{
  "arch": "transformer",
  "hidden_act": "geglu",
  "mlp_ratio": 2.67,
  "inner_norm": false,
  "kv_group_size": 2,
  "slots_per_expert": 2,
  "shared_expert": false,
  "beta1": 0.95,
  "shampoo_beta": 0.95,
  "eps": 1e-08,
  "max_steps": 6600,
  "epochs": 16.2,
  "weight_decay": 0.2,
  "adamw_weight_decay_other_params": 0
}
Rows from block 4 of a small sound classifier, named by matrix and row number. Rows with one number belong to one neuron. Each number is 128 + 24 x the weight over its row's rms, rounded and kept within 0 to 255. All counts start at 0. After the name is the row's rms in percent of the matrix's.
After each neuron's rows are labels from the 100 clips, of 14976, where the neuron reaches its largest size: "top examples" is what is common among them. Only what is clearly more common there than usual is listed. The data: Morse code for random letters and digits, with fading, noise and interfering tones.
# gate: MLP gate (model.blocks.4.mlp.gate.weight, 512x192), inputs 96-191
# fc1: MLP up (model.blocks.4.mlp.fc1.weight, 512x192), inputs 96-191
# fc2: MLP down (model.blocks.4.mlp.fc2.weight, 192x512, transposed), outputs 96-191

gate.300 099 [114 181 131 168 128  70 114 148 112 112 147 123 127 123 127 170 125 126 152  96 118 161 149 125 139 146 113 136  92 138 132 169 102 149 127 150 112 125 117 112 147 169 123 147 135 139  94 102 190 119 126 101 130 146 117 101 155 145 126 133 111  85 139 118 142 110 139 128  62 116 143 121 117 151 121  96 105 143 122 119 120 129 141 108 123 148 109 128  81 150  98  94 124 161 106 141]
fc1.300 098 [134 127 177 186 126 115 123 141  94 137 137 102 162 126 119 132 127 118 176 147 160 159 159 128  96 140 141  86 159  94 115 124 140 125 135  96 118 157 134  92 124  93 128 141  82  93 121 113 101 112 123 120  89 142 100 108 166 140 103 142  87 128  94 158 157 126 155  87 126 109 109 124 115 151 109 133 106 153 105 150 139 178 163  88 109  96 111 104 113 136  98 156  95  70  96 112]
fc2.300 097 [129 128  94 108 149 131 131 123 144 141 103 101 214 143 104 150 146 138 155 173 139 140 121 153 138 104 113  85  88 133 133 120 132  89 159 116 157 154 105 118  78  96 149 143 129  82 137 157 121 163 184 141 162 168 137 135 121 116 135 176 140 155 167 117 121 126 136 130 153 104 115 128 128 110 143 143 124 118 126 120 145 149 129 129 133 159 130 161 106  76 164 107 106 160 168  91]
top examples: clipping

gate.448 111 [135 132 132 149 143 149 122 130  89 113 116 124 101 147 150 108 144 131 181 126 125 155 151 120 110 167  94 111 123  99 136  67 143 108 159 118 125 129 147 134 154 155 165 113 159 125 126 113 186 134  96 144 157 160 105 129 150 166 117 152 158  84 143 114 116 126  85  78  89 144 110  92  79 155 167  89 101 128  79 132 119 147 135 117 136 161 106 119 103 162  95 147 121 105 135 161]
fc1.448 103 [108 136 152 148 146 123 142 107  98 113 162 117 121 152 146 131 126 111 176 140 149 122 148 147 150 113 134  94 126 133 113  70 121 151 110 103 147  84 116 140 103 149 107 140 183 101 122  98 180 102 139 121 177 163 119 124 147 120 155 153 137 107 128 157 101 147 100 104 107 115  84 109 122 186 138 105 128  82 101 168 107 134 176 125 130 159 136 153 131 119 159 125 157 105 139 153]
fc2.448 108 [160  97 118 104 131 101 119  94 102 135 113 140  82 100  99 122  99 127  37  94 106 134 106 112 128 144 121 185 125 143 134 121 109 152 160 119 129 118 155 127 139 118  85 142 131 137 105 131 143 141 129 106 110 130 107 110 107 132 131  80  74 162 114 134 144 136 113 102 129 126 161  95 106 130 128 132 111 123 138 122 113 141 127 141 127  85 116 122 133 175  82 160 138 101 155 125]
top examples: quiet level

gate.165 099 [119 118 144 116 147 157  64 123 118 101 113 159 142 157 149 125 131 140 106 122 122 147 163 154 133 134 115 125 141 146 144 137 138 135 139  87 129  84 105  71 130 129 101 118 131  88 165 128 124 145  89 126 138 123 170 124 132 119 138 133 154 102 120 122 149 174  88 126 121 129 162 124 114 114 115 175 187  96 138 101 108 139 142 143 113 114 107  90 129 116 167 108  97 127 101  71]
fc1.165 099 [144  97  96 108  95 141 136 130 163 148 122 162 152 143 154 125 108  92  89 127 129 126  99 160 124 119 171 114 154 142 124 150 139 129 123 152 117 121  90 114 137 149 107 143 121 132 141 147  93 110 185 126 121 100 128 147 182 112 109 128 130 141 117 136 107  86 143 141 139 142 162 150 116 127  77 118 147 134 148 149 130 124 154 189 127 115 124 104 119 114 153 128 126 102 105 143]
fc2.165 096 [145 121 116  85 118 166 117 149 151 102 148 165 122 128 143 141  93 119 146 104 120 156 147 115 136 104  99 123 133 131 150 139 129 117 121 154  97 104 141  82 133 160 106 149  84 132 132 151 116 100 120 109 147  76 115 113 182  86 129 156 126 158 144 181 135  95 159 114 177 107 153 104 102  98 159 140 106 110 110 145  64 163 145 141  89 108 136 143 129 142 106 154 122 132 122 157]
top examples: speed: slow

gate.491 094 [121 164 145  87 172 111 146 157 124 132 107  85 130 126 156 113 162  88 138 147 144 154 122 134 183 165  88 140 107  91 144 139 103 150 106 165 105 122 140 133 109 102 165 113 169 126 132 129 112 159 119 145 155 112 139 125 106 156 143 143 123 150 138 128 104 162 101 146 130 139 121 103 153 105 162 172 128 133 115 158  85 145 108  59 127  74 178  97 111 126 107 168 139  92 115 132]
fc1.491 094 [166 133 131 108 150 111 155  83 131 156 160 123 158 158 156 127 148 139  82 161 121 141 122 164 120  79 108 123 101 176 133 133 166 105  87 114 121 155 113 133 185  89 117 128 114  99 131 115 130 154 157  83 125 121 107 111 131 125 107 173 115 156 127 134 111 146  92 115 149 155 116 118 136  98  79 118 128  93 165 124 124 171  96  86 123 130  60 158 137 121 119 144 159 134 149 111]
fc2.491 103 [114 121 103 130 103 121 104 104 134  73  87 165  97 137 155 113 158 165 165 121 112 144 172 136 149 123 115 146 146  84 125 117 174 152 150  92  84 123  87 165 141 164 127 131 114 147 165 113 139 146 154 109 137 154 115 111 137 120 112 164 137 173 116  95 172 121 103 136  96 162  79  86 166 127 132 114 100 141 118 136 119 145 165 132 132  26 120 109  99 109 100 132 184  68 154  68]
top examples: fading

gate.15 103 [141 123 108 156 140 123 128 176 122 125 114 115 117 168 135 163  81 144 132 114 138 140 120 114 171 118  94 132  96 122 102 129 162 104 132 117 143 120 162 159 151 105 143  99 126 138 145 148 169 116 148  95 123 116  97 107  93 140 139 138 155 151 126 140 145 158 124 108 135 160  85 146 119 103 165 117 133 140 106 113 125 102 113 115 145 164 175 169 148 105 174  77 155 119 138 135]
fc1.15 095 [149 190  81 120 158 135 142 158 135 136 114 146 120 114 137  99 100 157 140 159 169 143  99 119 153 143  97 142  71 123 104 158 104 129 139 118 110  95 116 113 110 153 116  87 112 120 120 124 184 111 113 103 123 142 150  98 140 118 109 132 141 174 158 152  98 162 116 119  97 134  91 161 118 134 152 129 145 116 101 143 124 120 115 104 111 185 167 113 120  90 164 108 132 173 126 100]
fc2.15 094 [116 140 163 166 134 125 150  97 120 103 109 165  73 108 134  74 132 119  97 131 139  76 125 118 117 154 142 139 119 131  97 107 156 158 138 121 102 132 121 114 125  95 119 112  85 162  89 127 130 151 109 120 116  88 136  84 146 103  93 117 132 152 179 106 132 152 132 103 113 131 149 139 154 133 179 125  92  96 126 107 128 167 140 167 134 109 132 105 112 100 135 139 134  99 115 132]
top examples: speed: slow; reverberation

gate.23 118 [164 101 132 114 141  99 138 123 162 131 119 153 134 133 151 117  94 101  99 111 129 103 123 100 121 103 146 155  98 160 154 126 129 131 116 144  92 150 111 132 139 130 166 125 127 102 141 160  57 175  96 142 132  86 138 134 127 120 151 101 132 187  73 129 141 108 173 150 121 108 121 145 127  87 104  89 168 150 131 131 155 118 130 118  95  81 146 126 166  90 117 144 127 116 136 114]
fc1.23 102 [170  72 117  86 146  97 169 117 143 133 124 130 106 142 113 142 124  99 126 149  87 130 123 140 131 129 157 171 112 155 182 131 127 135 137 144 131 138  97 124 166 143 163 153  82  95 145 167 101 149 133 135 140 107 136 146 129 119 140 123 138 160 101 135 112  76 140 122 165 100 137  80 101 112  92 129 148 149 134 132 133 126 107 138  97 106 121 113 170 111 149 125 148 113 119 117]
fc2.23 114 [ 85 147 101 147 127 147 197 111 145 144 121 131 181 108 129 106 138 127 125  73  82 144 110 137 128 132  80  87 122 181 135 106  70 136 123 147 146 147  76 119 134 117  92 140 146 137 123 127 144 164 165 135 109 126 133 130 136 112 124 147 134 110 155 150 135 137  79 116 117 127 116 108 169 142 162 156 134  86  79  71  95 134 135 126 119 145 132 165 148 142 134 139 173 133 196 157]
top examples: fading

gate.481 105 [105 117 155 126 129 123 101 101 137 120 127 127 136 160 152 109 172 141 124 133 126 102 143 125 110 101 122 153 149 135 111  96  88 136  90 112 171 123 120 143 125 127 171 125 123 138 165  98 135 140 114 158 122 126 136 151 127 178 135 137 147 109 100 145 160  90 151 107 136 133 124 164 121 135 104 142 120 180 104 114 154 124 137  91 122 137 158 113 140  84 108 129 147 112 103  99]
fc1.481 105 [118 131 151 161 129 142 113 117 108 196 108 110 174 117 133 129 135 146 151 125 151 115 159 123 124 153  94 127 117 163 144 139 121 125 153 120 181 109 135 145 128 172 135 103 156 125  87 137  99 145 160 142 144 169 129 117 119 158 111 166  93 155 135 113 126 100 146 139 142 144  71 128 122 130 151 122 129 144  88 133 129  94 110 111 119 125 113 138 148 116 121  94 182 174 122 104]
fc2.481 117 [161 135 161 138 132 162 162 191 107 118 138 117 131 127  98 123 155 149 128 142 145 126 145 119 121 131 154 154 157 174 106 126 185 137 103 118 127  92 165 113 110 179 111 109 150 162 122 132 120 111 119 159 112 124 124 114 133 118 156 114 132 134 116 100 120 140 151 137 115 169 122  93  80 116 143  87 100 141 154 149 107 138 169 143 186 114 114 112  85 158 139  97 151 121 123 176]
top examples: fading

gate.460 133 [117 136 100 132 122 112 150 109 136 145 161 148 154 143 126 136 114 122 119 118 117  97 126 136 159  91 165 132 158 106 130 171 157 178  83 149 160 155  97 146 101 132 112 141 128 142 134 154  82 171 122 163 140  84 124 149  81 121 152 101  98 169 105 144 108 135 173 139 152 108 130 116 164 100  94  99 126 115 116 133 128 104 138 144 103 131 141 165 111 148 126 148 117  88 101 117]
fc1.460 105 [158 143 155 148 100 144  81 132  71 139 142 128 124 158 151 106 154 146 143 110 145 131 106 130 153 124  96 133  99 147 121  80 103 108 177 129 133 137 169 142 133 131 132  96  87 101  95 103 111  98 136 122 130 160 115 160 182 152 115 177 125 104 143 112 135 111 119 108 125 131 150 154  97 151 146 139 146  99 127 116 145 117 130 109 127 144 127 107 120 147 101  87 118 181 132 101]
fc2.460 111 [106 103  85 124 165 154 127 121 112 144 156 132 104 166 143 158 126 191 120 160  95 115 138 147 132 101 121 108 154 109  96 138 125 135 133 144 105 132 141 153 109  97 110  97  92 103 131 146 145 136 124 163 131 132  79  97  71 112 119 140 149 148 140 106 181 113 175 159 133 159 124 108 132 117 122  98 175 111 134 105 182 133 160 173 138 121  61 136  63 146  89 153 163  96  96  65]
top examples: clipping

gate.112 108 [126 109 130 100 125 107 147 146 118 130  86 160 153 126 145 117  87  63 122 106 116 138  99 121 144  92 168 150 185 173 153 139 150 146 112 144 122 177 141 118 111 157 147 126 103 126 112 190  88 132 161 143 122 126  81 150  95  94 118 131 161 164 115 152 122 107 152 137 152 134 148 124 116 136 148  94 180 166 152 131 140 132 137 144  90  99 128 108 149 116 169 171 160 119 113 123]
fc1.112 106 [170 109 116 118  84 132 146 107 115 158 121 144 137 126 160 132 143  69 132 123 131 141  80 155 119 138 152 122 131 171 152 157 177 106 128 142 110 191 162 100 122 166 129 104 117 113 132 172  75 145 156 128 119 116 113 146  81 110 104 125 162 146 144 145  98 115 136 150 198  94 148  96 117 123 119 125 125 142 148 147 178 134 147 166 125  78 127 125 141 106 132 156 159  98 106 127]
fc2.112 103 [112 166 106 148 112 152 176  96 158 137 129 117 148 113 119 130 117 136 131 100 130 140 166  85 168 139 121 108 104 145 114 137 103 144 108 122 152 118  65 116 129  80 130 139 112 132 132 103 127 149 116 159  87 107 119 125 115 102 130  63 100  94 123 102 111 129 137  82  84 181 135 134 118 139  83 134 152 104  92 107 122 127 139 148  97 149 119 165 172  71 129 151 132 139 134 160]
top examples: fading

gate.148 100 [127 134 181 146 134 138  81 108 126 100 116 173 110 133 124 125 131 158 122 117  75 110 139 162 124 162 112 117 147 125 146  77 167 122 204 110 122 118 106  55  80 153 116 119 148 108 135 114 107 126 113 149 133 144 149 139 119 124 172 101 143 131 146 119 117 159 169 138 136 118 106 108 148 121 123 171 111  98 181 137 155 195 151  88 152 110 113 121 115 149 158 149  89 112 165 169]
fc1.148 103 [129 152 136  93 130 131 111 118 108 109 146 122 122 130 126 107 141 177 148 154 112 149 116 161 120 126  99  99 140  94 131  74 111 142 147 124 140 126 147 140 141 111 123 144 164 133 105 119 164 130 133  70 130 146 100 119  91 134  90 173  88 123 171 150 134 133 101 130  84 162 111 132 142 146 123  99 103 114 111  99 103 144  88 127 139 140 112  94 109 157 126 126 156 117  94  90]
fc2.148 104 [125 115 151 114 138 114 148 131  73 155 127 137 131 126 123 121 144 113 161 161 148 114 105 128  90 124  72 129 137 119 177 148 131 146 118 122  87 105 178 180 166 153 152 154 108 118 159 101 118 140 164 139 131 150 114 135 140 142  86 165 143 148 123 159 117 157  82 121 122 131 136 130 121 149 155 128 144 129 106 105  94 107 136 150 171 133 144 149 104 157 155 129 141 116  93 101]
top examples: speed: medium; reverberation; clipping

gate.59 103 [154 106  68 132 117 127  84 133  99 165 129 170 122 121 106 135 124 147 137 143 156 102 136 120 123 110  67 138 151 156 101 115 125 137 117 149 127 158 130 123  82 150 100 106 140 122  90 124 122  86 119 102 166 119 163 119 145 142 180 100 129 150 137 119  87 107 117 141 190 102 111 123 120 101 142 133 165 174 150 147 114 198 145 106 117 140 145 133 114 142 118 134 133 127 123  82]
fc1.59 098 [133 133 139  97 122 100 114 122 120  70 145 146 132 180 142 129 118 177 155 124 124 149 115 136 120 107 147 134 151 158 117 147 123  95 149 153 172 113 117 133 102 122 174 164 127 182 165 103  93 154 119 113 117 153  80 115 103 102 125 130 110 132  88 133 135 112 170 148  83 141 146 152 116 133 125  82 122 113 125  99 131 153 128  89 125 110  89 144 129 137 113 135 163 108  92 125]
fc2.59 098 [141  99 113 131 153 126 117  91 145 112 133 114 117 115 150 136 111  90 137 123 132 132 137 132 152 145 132 111 159 124 144 171 156 162 114  80 160 119  95 153 164 140 137 126 168 126 153 144 165 123 142 128 183 147 155 147 149 128  95 141 179 139 120 114 157 148 133 144 121 135 123 120 106 158 119  67  95 162 121 111 107 141 112 146 138  85 144 131 156 139 120 140 132 107 113 136]
top examples: speed: slow

gate.511 106 [102 146 135 168 185 160  80 126 121  99 114 106 117 123 156 193 160 176 135 127 139 147 125 112 137 157  99 138 146  96 146 138 141  72 115 124 155 149 146 159 126 133 159 118 170 134 109  95 164 128  93 113 134 163 149 117 145 166 119 135 111 164 171 141  87 140 116 147 136 154 114 152 123 133 152 135 115 127  99  80 128 155 114 117 135 155 146 152 104 146 123 109 123 133 124 115]
fc1.511 100 [119 153 143 131 141 103 110 143 126 167 126  92 110 115 145 116 144 151 132 102 114 133 110 138 122 110 114 150 115  87 160 112  89 111 153 130 170 126 122 165 150 115 116  97 153 109 121 137 150 103  77  79 113 158 145 142 115 146 145 149 107 122 142 140  92 147 100 164  90 142 129 137 127 151 130 101 125 116 104 128  79 100 119 116 123 138 152 142 141 124 123 141 123 144 152 160]
fc2.511 101 [122 156 126  91 118 161 142 156 133  79 166 124  98 128 114 127 128  74 120  78 124 121  99  85 164 135 140 142 132 160 140 119 155 139 140 157 145 126 102 128 162 155 117 135 112 157 132 130 123  96  68 149 127  70 160 129 153 100 111 135 145 145 123 111 110 132 118  88 120 101 165 119 147 110 154  99  92 155 159  94  78 113 144 121 125  95 162  98 156 164 142 150 145 126 157 169]
top examples: quiet level

gate.309 086 [120 140  88 117 149 129  94 114 125 134  30 118 107 119 116  86 118 172 123 125 102 120 142 128 144 107 118 130 139  85 151 112 130 124 133 142 139 151 157 125 156 144 113  88 149 134 133 146 161  92 129 119 128 169 120 102  87 155 101 183 132 147 133 114 129 113 101 140  73  99 153 133 121 114 122  97 140 133 134 157 129 116  89 140 129 114  99 117 151 155 106 143  85 140 142 162]
fc1.309 096 [137  93 133 144 123  83 137 144 151 114 158 135 165 142 112 129 125 108 143 159 145 119 122 125 115 140 150 172 137 138 110 175  85 165 169 153 132 125  91 105 130 112 143 155 123 125 113  97 116 176 153 139 117 118 112 116 139 143 130 106 159 134  94 132 172 184  81 116 180 127 150 123 122 134 126  88 140 139 184 151 153 120  96 139 111 107 159 128 162 136 110 134 156 116 164  92]
fc2.309 105 [137 140 155 130 112 174 153 119 114 160 140 146 133 177 116 139 140 155 110 112 113 125 140 164 117 149 113 139 123 103 121 151 121  78 119 119 109  89  83 131 115 158  88 155 127 122 131 132 120 147 145  93 129 136 131  90 109  86 127 122 154 123 102 134 146 138 115 181 101 137  91 162 112 122 113 180 156 144 117 130 157 123 119 100 165 122  66 142 123 147  83 151 146 157 123  70]
top examples: quiet level

gate.425 101 [120 134 159 168 123 162 103 124  95 138 104 111  95 145 135 105 145 153  75 143 111 107 148 135  62 164 114 144 114 145 103 119 129 105 134 114 127 131 170 146 124  84 106 119 114 127 128 142 173 133 138 143 146 134 119 135 127  91 131 130  54  98 107 118 159 103 142 106 112 136 111 121 130 112  93 133 129  97 115 155 137 100 147 148 177 149 179  92 113 132 119 158  85 111 120  79]
fc1.425 105 [170 156 155 129 144 167 147 155 173 104 145 143 146 132  99  46 145 168 101 120 152 123 113 106  99 106  87 129 118  81  99 115 127 143 159 111 128 132 131 123 126 135  97 107 117 152 129 146 132 139 151 102 114 148 111 125 133 135 158 141 132 130 163  83 136 143 139 122 118 104  73  97 113  77 110 106 111  78 111 109  95 169 106 106 208 119 122 103 129 103 190 149 132 113 159 130]
fc2.425 099 [151 174 138 147 136 124 147 130 124  75 122 162 162  96 136 123 129 126 140 109  85 148 123  96 136 104 172 135 109 115  97 108 147 142 102 151 156 114 128  88 106 137  99 128 127 165 131 165 111 137 112 139  94 110 141 130 137 155 154 165 123 176 147 133 110 133 122 147 130  93 133 137 120  89 164 117 120 106 123 129  95 137 121 201 155 114 132 120 147 150 153 152 141 102 141 152]
top examples: speed: medium

gate.311 095 [102 138 128 147  90 121 120 120 136 140 124  85 164 113 156 132 135 131 155 168 173  88  93 181 112 140 143  96 155 146 124 117 150 143 116 176 141 139 121 144 166 151 158 125 146 141 130 122 117 116 145  90 124 108 123 142 125  95 142  82 127 135 123 128 158 130 133 153  96  59 129 154 150 128 109  94 169 157 131 148 123 121  82 120  89 103 129 155 136 165 160  87 139 134 143 126]
fc1.311 088 [128 111 115 147 167 110 147 134 115 132 151 119 111 129 116 127 107 113 142 160 128 137 118 153 174 128 132 106 103 151 108  90 104  95 108 122  94 134 140 117  97 118  95  57 106 144 113 134 105 110 145 136 123 101  96 126 105  96 137 177 120 107 164 125 115 119  97  91 148 138 105 120 148 116  92 124  91 128 138 111 123 111 158 112 154 151 131 123 120 110 163 174 101 133 154 144]
fc2.311 100 [146 142 117 124 110 130 133 122 117  93 151 111 109 186 172 121 162 135 143 146 153 148 130 106 132 126 149 114 154 126 115 119 112 122 122 116 101 157 178 109 159 159 145 147 122 103  75 152 132  95  97 102 138 104 106 132 147 111 153 128 153 111 148 120 164 137 126 121 157  97 149 107 136  88 121 116 111 117 134 151 122 126 129 113  89 182 128 113 141 160 115 146 168  64 123 159]
top examples: fading

gate.115 101 [102 154 116 133  98 102 133 136 118 141 134 128 197 155 133 138 112 151 138 146 142 151 138  77 122 101 148 161 113 145 129 107  95 143 128 132 131 119  92 153 141 151 113 150 135 135 101 116 108 139 117 175 163  87 175 119 122 106 118 141 143 154 127 144 121  94 125 130 123 139 124 190 123  56  86 122 126 153 137 168 115 148 130 141 136 169 137 152 117  71  99 147 140 116 130 132]
fc1.115 108 [ 97 130 135 117 171 141  91  97 168 160 143  94 154 114 117 186 144 160 137 134 151 143 152 132 137 117 140 153  65 131 137 117  84 108 146 132 127 112 152 145 107 133  90 104 100 111 127  88 121  99 137 102 165 106 149  78 136 135 129 118 134 141 146 149 130 107 111 143 105 121 102 141 141 100 149  97 142 114 137 173  88 160 146 107 154 169 147 138  82 143 160 139 120 191 141 114]
fc2.115 105 [154 127 129 103 158 162 168  79 145 114 147 139 104 124 112 115 113 162 160 126 148 105 130 153 120 152 133 130 143 120 119  97 150 144 149 107 149 157 125 133 144  99 117 135 171 112  98 134 146 173 121 102 112 172 120  67 177 123 152 118 130 109 114 112 144 129 104 145 127 137 129 113 112 130 140 120 116 135 137 160  99 120 100 103 114 149 155 156 117 118 137  95 111 144 121  91]
top examples: clipping

gate.38 106 [132 122 110 145 140 126 130 111 100 121 110 151 183  97 126 152  67 116 133 153 150 174 120 156 133 132 132 170  79 116 109 152 143 131 100 163 150 142 152  70 179 167 149 116  98 110 132 138 114 140 115 114 147  96  79 132 102 135 160  56 132 140 137 118 146  99 144  95 126 128 140  79 129 136  88 128 136 145 117 152 129 167 139 121  81 108 116 150 115 152 155 114 100 134 110 140]
fc1.38 098 [108 112  97 154 134 147 163 108 172 118 125 120 132 104 131  97 204 116 110 175  97 112 144 121 158 116 106 144 131 132 130 157 182 119 112 114  79 122 115 119 141 106 147 137 138 104 109  96 105 140 138 133 177 121 128 146 130 128 153 125 136  93  85 119 140 146 156 125 101 146 124  95 110 166 142 158 114 122 153 137  67 141 185 109 118 168 122 146  88  69 119 148 105 102 135 122]
fc2.38 098 [160 165 130 117 131 115  92 141 187 142 100 144 174 158  86 136 146 119 126 130 164 161 136 136 119 140 129 106 130 129 135  88 125 122 120 116 146 160 142 131 105 159 142 141 123  96 153 178 118 153 153 149 121 112 141 133 130  90  95 149 138 101 138 146 104  86 117 136 136 152 151 124 137 102 115 140 121 129 140 151 138 127 110 128 133 143  81 118 134  80 131 121 125 194 162 145]
top examples: clipping

gate.368 105 [160 126 142 172 177 138 130 135 118 129 107  65  95 158 154 110 159 146 166 113 140  97 161 130  99 127 147 146 152 103 114  68 145 139 136  94 110 117 154 107 156 116 154 116 161 147 116 119 169 102 131 117 129 127 125 120 110 145 135 155 124  94 152 130 125 105  97 110 157 147  82 144 101 140  94 165 112 110 140 149 116 132 106 110 101 161 160 140 160 141 143 140 143 151 154 116]
fc1.368 101 [105 122  96  94  95  99 162 102 140 117 149 155 145 123 115 122 156 124 129 147  98 166 126 144 153 189 130 123 137 145 104 145 106 127  90 123 105 116 116 150 115 128 150 153 103 121 124 147 114 129 116  96 145 142 107  86 146 125 127  82 135 136  88 105 123 179 113 155 119 115 134 103 163 111 163 134 124 134 136 159 126 100 151 190 125 111 119 106 113 123 113 130 136 127 121 143]
fc2.368 103 [142 115 128 154 131 140  87 137 129 101 148 131 158 142 114 144 119 182 103 148 162 132 119 136 137 120 134 149 136 112 131 166 125 103 112 115 128  78 140 145 123 102 146 111 141 158 144 118 139 115 165  82 120 123 157  95 118 154 125 149 142 114 110 125 113 126 136 127 142 156  83 109 106 133 144 150 138 137 151 152 172 129 105 159 105 112 128 124 158 128 165 113 117 133 140 104]
top examples: speed: slow

gate.51 089 [163 108 117 129  88 118  98 122 104 124 134 153 107 111 143 121 135 152 108  81 130 142 116 155  83 146 167 128 193  88 138 132  98 130 113 149 136 133 109  56 163  98 113  88 127 124 142 129 115  86 108  86 170 101 141 158 123 105 157 163 103 118 147 151 156 151 163 127 119 128 113 105 102 135 120 142 128 123 164 140 107 164 132 168 150 119 148 124 155 160 121 172 158 104 114 152]
fc1.51 103 [126 135 161 154  98 174 105 153 124 158 122 132  99 139 128 133 150 103 105  80 139  94 147 153 111 145 148 153 149 125  90 138 134 159 138 116 135 117 138  92 118 128 163 131 159 130 133  96 156 141 129 186 159  97 132 135 174 123 123 110 144  95 108 120 136 138 146 129 105 148 131 136 127 197 125 114 134 133 113 113 158 170 140 109  84 122 133 123  96 163 143 102 107 119 121 130]
fc2.51 112 [155  92 149 112 132  98 109  72 108  81 131 127  70 102 121 105 103  94 102 127 146  96 158 133 122 150 130 180 150 139 124 156 130 132 117 136 105 120 159 113 112 135  62 124 139 133  64  98 160 125 115  79 136 107 112 121 109 127 144  83  89  94 101 128 148 116 123 109 111 134 138 113 110 131 101 116 129 127 119 135 115 105 139 100 123 141 147 117 133 166 100 116  99 100 147 121]
top examples: quiet level

gate.303 102 [143 144  74 153  89 113 133 119 132 186 122 106  91  95 115 133 120 119 108 159 159 111 118 133 107  85 131 118 155 123 119  84 110 125 136 125  92 127 125 127 133  84 118 184 119 143 136 118 122 100 143 139 134 145 113  99 115 161  84 129  91 160  97 128 172 102  94 141 101 150 191 106 129 136 111 142 100 134 167 182 153 143 138 117 186 106 165 119 135 177  95 130 124 114 127 140]
fc1.303 096 [122 153 116  86  87 179 159 103 126 129 108 128 144 161 151  74 154 103 107 124 103 139 129 165 121  85  98  73 142 136  87 186 144  99 131 104 122 107 113 150  94 136  82 110 167 130 149 126 112 150 149 143 125 125 154  88 118  97 127 128 176 160 174 149 107 120 115 120 114  76 165 138 155 137 117 119 153 157 128 129 121 119 134  76 125 138 110 104  96 155 129 134 105 125 136 104]
fc2.303 089 [149 100 136 114 134 143 104 113 105 129 126 100 119 104 102 111 109  72 109 123 136  98 121 117 131 102 108 170 164 151  99 134 104 160 128 134 146 125 152 126 115 169  98 133 177 119 155 171 125 141 145 116 118 114 137 117 131 118 119 119 140 127 115 176 152 193 123 148  89 153 135 154  92 114 151 114 167 118 116 145  82 126 139 134 118  95 107 131 145 174 121 172 137 103 108 169]
top examples: quiet level

gate.258 095 [149 145 137 158 106 107 110 163 171 118 149 157  95 129 159 112 127 121 153 144 170 107 131 106  91 155 133 108 142 129 150 123 106  87 110 142 150 151 124 116 145 124 102 126 115 113 106 115 125  52 132 156 162 118 136 106 109 163 119 111 143 128 114 115 144 124 146 106 148  89 181 161 154 130 132 165 110 132  91 115  59 103 109 146 126 148 136 124 127 146 129  95 137 144 140 116]
fc1.258 095 [113 126 155 144 141 139 141 130 177 121 143 114  96 150  73 120 148 106  93 140 134 148 149 110 113 146 128 154 163 134  75  97 155 106 121 112 110 116 134 106 128 161 108 153 145  94 153 125 126 138 131 142 152 136  87 148 140 152 183  80 145 131 116 110 131 111 101 161 131 170 139 123 124 127 119 117 120 127 156 134 124  78 118 138 140 110 133 139 115  89 148 102  91 111 147 143]
fc2.258 103 [117 110  99 146 124 175 140  89 166 154 126 138 182 158 120 107 135 120 129 141 101 139 103 111 178 116  95 148 131 130 128 134 132 113 146 136 153 137  58 125 132 124 118 125 107  65 156 108 151 138 190 153 119 137 100 169 121 111 131 139 104 147 152 128 125 145 134 122 125 147 103 132 113 151 121 112 181 112 190 153 120 126 125 151 137 173 116 130 114 122 131 124 133 136 112 128]
top examples: quiet level

gate.446 092 [101 137 127 124  95 132 145  96 149  87 122 150 118 105 105 112 143 146 113 134 147 119 142  84 148 123 118 140 177 122 146 127 146 131 107 147 119 117 165 153 118 145 141  85 148 160  84 144  96 154 102 156 130 158 160 151 115 100 117 152 126 139 135 132 103 110 108 103 108 160 159 116 100 123 151 157 173 127 100 118 154 109 142  74 136 106 135 169 125 119 141 123 187  99 119 119]
fc1.446 088 [102 118  98 113 175 136 123 130 145 132 144 111  89 120 112  90 133 133 133 151  80  89 123 132 113 135 118 173 108 139 133 130  94 129 134 110 157 117 154 134 152 158  76  99 135 149 125  82 137 114  94 111 112 120 164 100 115 129 129 131 125 163 133 168 134 102 135  96 102  77  99 123 141 151 136  86 148 125 126 126 122 123 146 174 107 141 117 161 124  95 100 102 114 125 144 111]
fc2.446 095 [179 137 161 125 178 116  83 111 107 119  98  79 114  86 171 109 138 112  91 127 116 118 128 155 169 151 137 120 145 112 121 139 137  70 105  97 128  72 112 131 143  86 132 116 128 121 126 134 122 132 205 104 121 138 134 137 135 134 155 120 135 126 123 130 105 120 148 124 137 133 141 131 133 172 138 167 174 133 116 162 140  82 147 106 102  91  99 129 166 140 146 135 106 144 127 138]
top examples: quiet level